From a checkpoint of a small image classifier: activation gelu, depths [4, 4, 4].
Rows from block 9, named by matrix and row number. Rows with one number belong to one attention dimension. Each number is 50 + 15 x the weight over its row's rms, rounded and kept within 0 to 99. All counts start at 0. After the name is the row's rms in percent of the matrix's.
# q: attention query (model.blocks.9.attn.q.weight, 192x192), inputs 0-191
# k: attention key (model.blocks.9.attn.k.weight, 192x192), inputs 0-191
q.187 102:36 32 24 46 44 50 43 38 59 79 55 69 55 34 38 42 63 42 59 23 62 40 57 73 46 50 41 44 22 41 45 45 20 52 59 57 27 36 54 47 50 37 47 60 26 62 73 54 42 49 73 53 36 35 57 47 65 69 28 66 55 36 40 55 44 53 44 53 34 34 64 38 59 73 50 37 52 71 49 49 41 54 46 48 40 53 24 77 53 64 62 58 47 77 64 29 70 75 54 52 38 37 65 66 54 58 66 32 60 31 41 65 28 63 33 50 72 68 41 46 72 44 65 52 41 51 45 66 44 39 33 57 47 15 27 52 27 72 65 52 64 72 45 66 21 56 38 54 54 77 40 59 45 83 55 41 59 54 74 69 48 63 34 62 60 13 65 63 83 56 48 53 21 39 53 05 67 51 30 46 49 20 42 36 46 63 58 18 29 67 65 54
q.188 097:55 54 50 41 47 60 69 42 43 36 70 44 32 63 34 30 24 77 18 41 72 38 66 41 59 53 46 57 57 39 34 84 30 86 59 25 51 17 58 45 60 29 50 35 71 12 33 42 48 58 44 30 26 62 71 44 62 28 60 78 39 48 57 64 56 57 29 46 57 57 31 46 27 47 49 89 45 38 73 50 44 50 60 42 38 31 41 65 41 44 64 68 33 23 57 52 54 38 45 32 67 49 49 15 47 34 22 32 27 54 55 55 44 64 44 63 43 59 58 72 29 38 64 42 47 53 49 54 47 58 59 48 44 62 39 66 66 54 22 66 57 61 53 34 66 80 71 56 35 50 46 38 44 38 63 59 53 39 64 47 86 46 45 68 62 40 47 44 31 55 81 75 50 61 39 63 81 37 50 46 43 45 65 53 37 63 41 52 78 33 61 50
q.189 108:37 42 63 27 49 58 49 53 56 42 57 77 40 53 76 41 41 38 48 61 66 38 64 38 62 73 72 57 50 38 49 48 45 49 40 31 50 51 69 60 34 44 56 30 71 64 26 50 53 64 46 20 69 40 34 62 20 38 58 40 29 64 71 55 76 51 36 46 28 21 11 85 50 50 37 46 35 40 32 51 41 65 27 48 74 37 22 58 22 56 49 58 49 37 55 78 50 54 63 33 54 45 73 62 29 34 44 70 45 66 71 33 78 40 56 41 45 50 45 47 43 26 63 55 52 47 54 47 46 63 55 73 42 82 26 53 39 61 29 54 37 61 70 43 52 54 44 79 31 44 86 41 61 29 38 55 62 63 68 42 39 35 64 55 65 74 54 51 44 25 36 60 54 33 40 56 37 42 24 70 55 81 62 56 78 60 77 41 31 42 53 50
q.190 111:59 13 62 56 11 77 28 64 49 50 41 36 35 32 48 60 38 39 55 72 42 57 35 73 35 70 64 28 47 15 49 63 71 53 36 84 78 61 37 50 36 45 28 50 62 68 55 34 73 65 68 51 71 48 28 54 37 49 44 35 56 53 52 43 32 34 70 27 53 47 66 69 71 29 69 25 51 47 48 44 46 60 56 67 47 42 52 53 57 59 67 43 50 37 60 45 65 65 29 49 59 40 57 50 48 63 47 51 54 49 45 52 26 42 82 63 45 29 59 60 52 39 52 45 39 67 22 61 38 56 34 46 55 48 51 39 41 51 52 64 42 34 66 37 22 77 45 53 62 60 58 64 55 44 61 18 42 50 23 63 65 52 81 47 61 38 48 34 48 40 43 30 47 46 26 76 29 50 55 55 16 53 94 38 38 62 57 41 54 26 84 28
k.187 112:69 40 18 82 54 36 39 65 48 62 52 33 51 50 57 59 38 45 30 33 48 53 42 20 40 22 35 68 52 69 51 55 49 56 46 31 39 50 44 55 49 79 45 53 39 61 50 74 28 79 30 34 61 70 32 56 42 60 23 48 52 59 59 38 34 57 42 56 54 72 22 37 59 62 56 65 77 80 64 52 54 47 36 59 49 48 61 58 35 61 67 42 60 63 63 56 29 72 46 75 47 44 54 77 27 55 39 32 42 49 59 64 50 20 60 64 51 64 63 57 40 47 36 76 42 45 42 37 64 83 65 50 60 61 50 69 30 73 65 52 36 45 40 53 53 46 74 52 57 55 37 20 48 74 73 08 45 59 78 37 60 38 38 58 45 10 58 32 41 25 38 61 64 45 34 53 41 43 75 68 40 27 59 71 40 36 53 44 47 53 32 17
k.188 095:52 49 45 56 54 55 45 56 59 62 60 46 67 48 63 70 73 33 34 51 50 56 24 42 60 24 60 58 45 51 46 38 53 66 50 43 57 51 42 27 41 72 68 53 09 65 60 54 48 34 49 79 43 32 49 69 71 20 50 23 47 57 58 57 68 23 24 43 56 35 47 43 52 32 41 39 65 84 35 50 56 54 47 70 28 84 42 26 41 36 49 36 62 45 33 39 64 49 48 72 67 78 47 51 67 39 56 53 52 47 38 47 40 19 56 63 32 48 31 56 47 71 69 67 75 52 49 35 13 60 63 54 37 53 50 49 28 52 61 58 49 45 26 55 40 19 53 61 14 41 73 63 72 51 38 17 79 28 50 11 66 62 60 56 62 40 53 44 46 41 30 34 79 60 37 59 58 54 62 48 48 44 50 59 72 46 79 39 35 70 60 35
k.189 108:35 73 33 36 41 39 58 26 50 49 51 38 37 49 55 50 71 38 37 47 43 68 54 53 49 66 65 08 31 29 58 47 45 22 42 57 36 43 48 45 36 59 62 82 53 55 77 54 48 38 66 56 36 53 23 25 57 57 72 66 31 65 53 55 53 63 64 35 67 55 71 37 48 31 37 39 41 39 58 32 45 33 43 45 31 55 68 81 68 62 32 79 68 59 44 47 46 53 42 35 38 31 59 38 68 57 38 74 44 25 53 34 45 54 72 35 57 53 56 46 67 48 67 76 55 40 55 41 87 40 22 37 27 51 72 35 44 78 71 42 73 48 43 65 54 39 47 33 50 45 42 58 85 25 40 60 40 54 52 54 58 60 70 27 48 71 34 45 54 67 45 48 51 43 92 67 30 24 60 41 38 45 37 72 22 59 51 38 51 48 67 82
k.190 099:52 55 74 66 74 41 48 29 47 37 23 85 61 35 47 47 46 63 53 66 54 60 70 27 57 51 43 69 43 49 18 66 31 54 68 34 44 65 45 67 81 44 61 47 36 63 45 28 56 66 41 48 31 70 51 61 64 35 31 46 67 51 41 35 68 52 33 62 61 90 37 50 62 80 68 70 50 49 49 62 67 60 59 41 43 39 46 62 38 47 45 87 54 47 37 63 49 36 22 56 58 59 37 60 51 47 65 47 53 72 59 25 35 47 32 47 46 54 72 60 13 35 13 45 33 23 62 55 39 42 18 59 54 67 45 45 46 39 48 61 59 43 55 60 50 63 20 43 67 50 51 44 50 52 78 66 36 62 53 61 20 45 13 55 24 40 32 57 62 65 84 59 29 61 51 21 45 53 40 41 65 36 61 50 69 59 47 66 46 42 35 36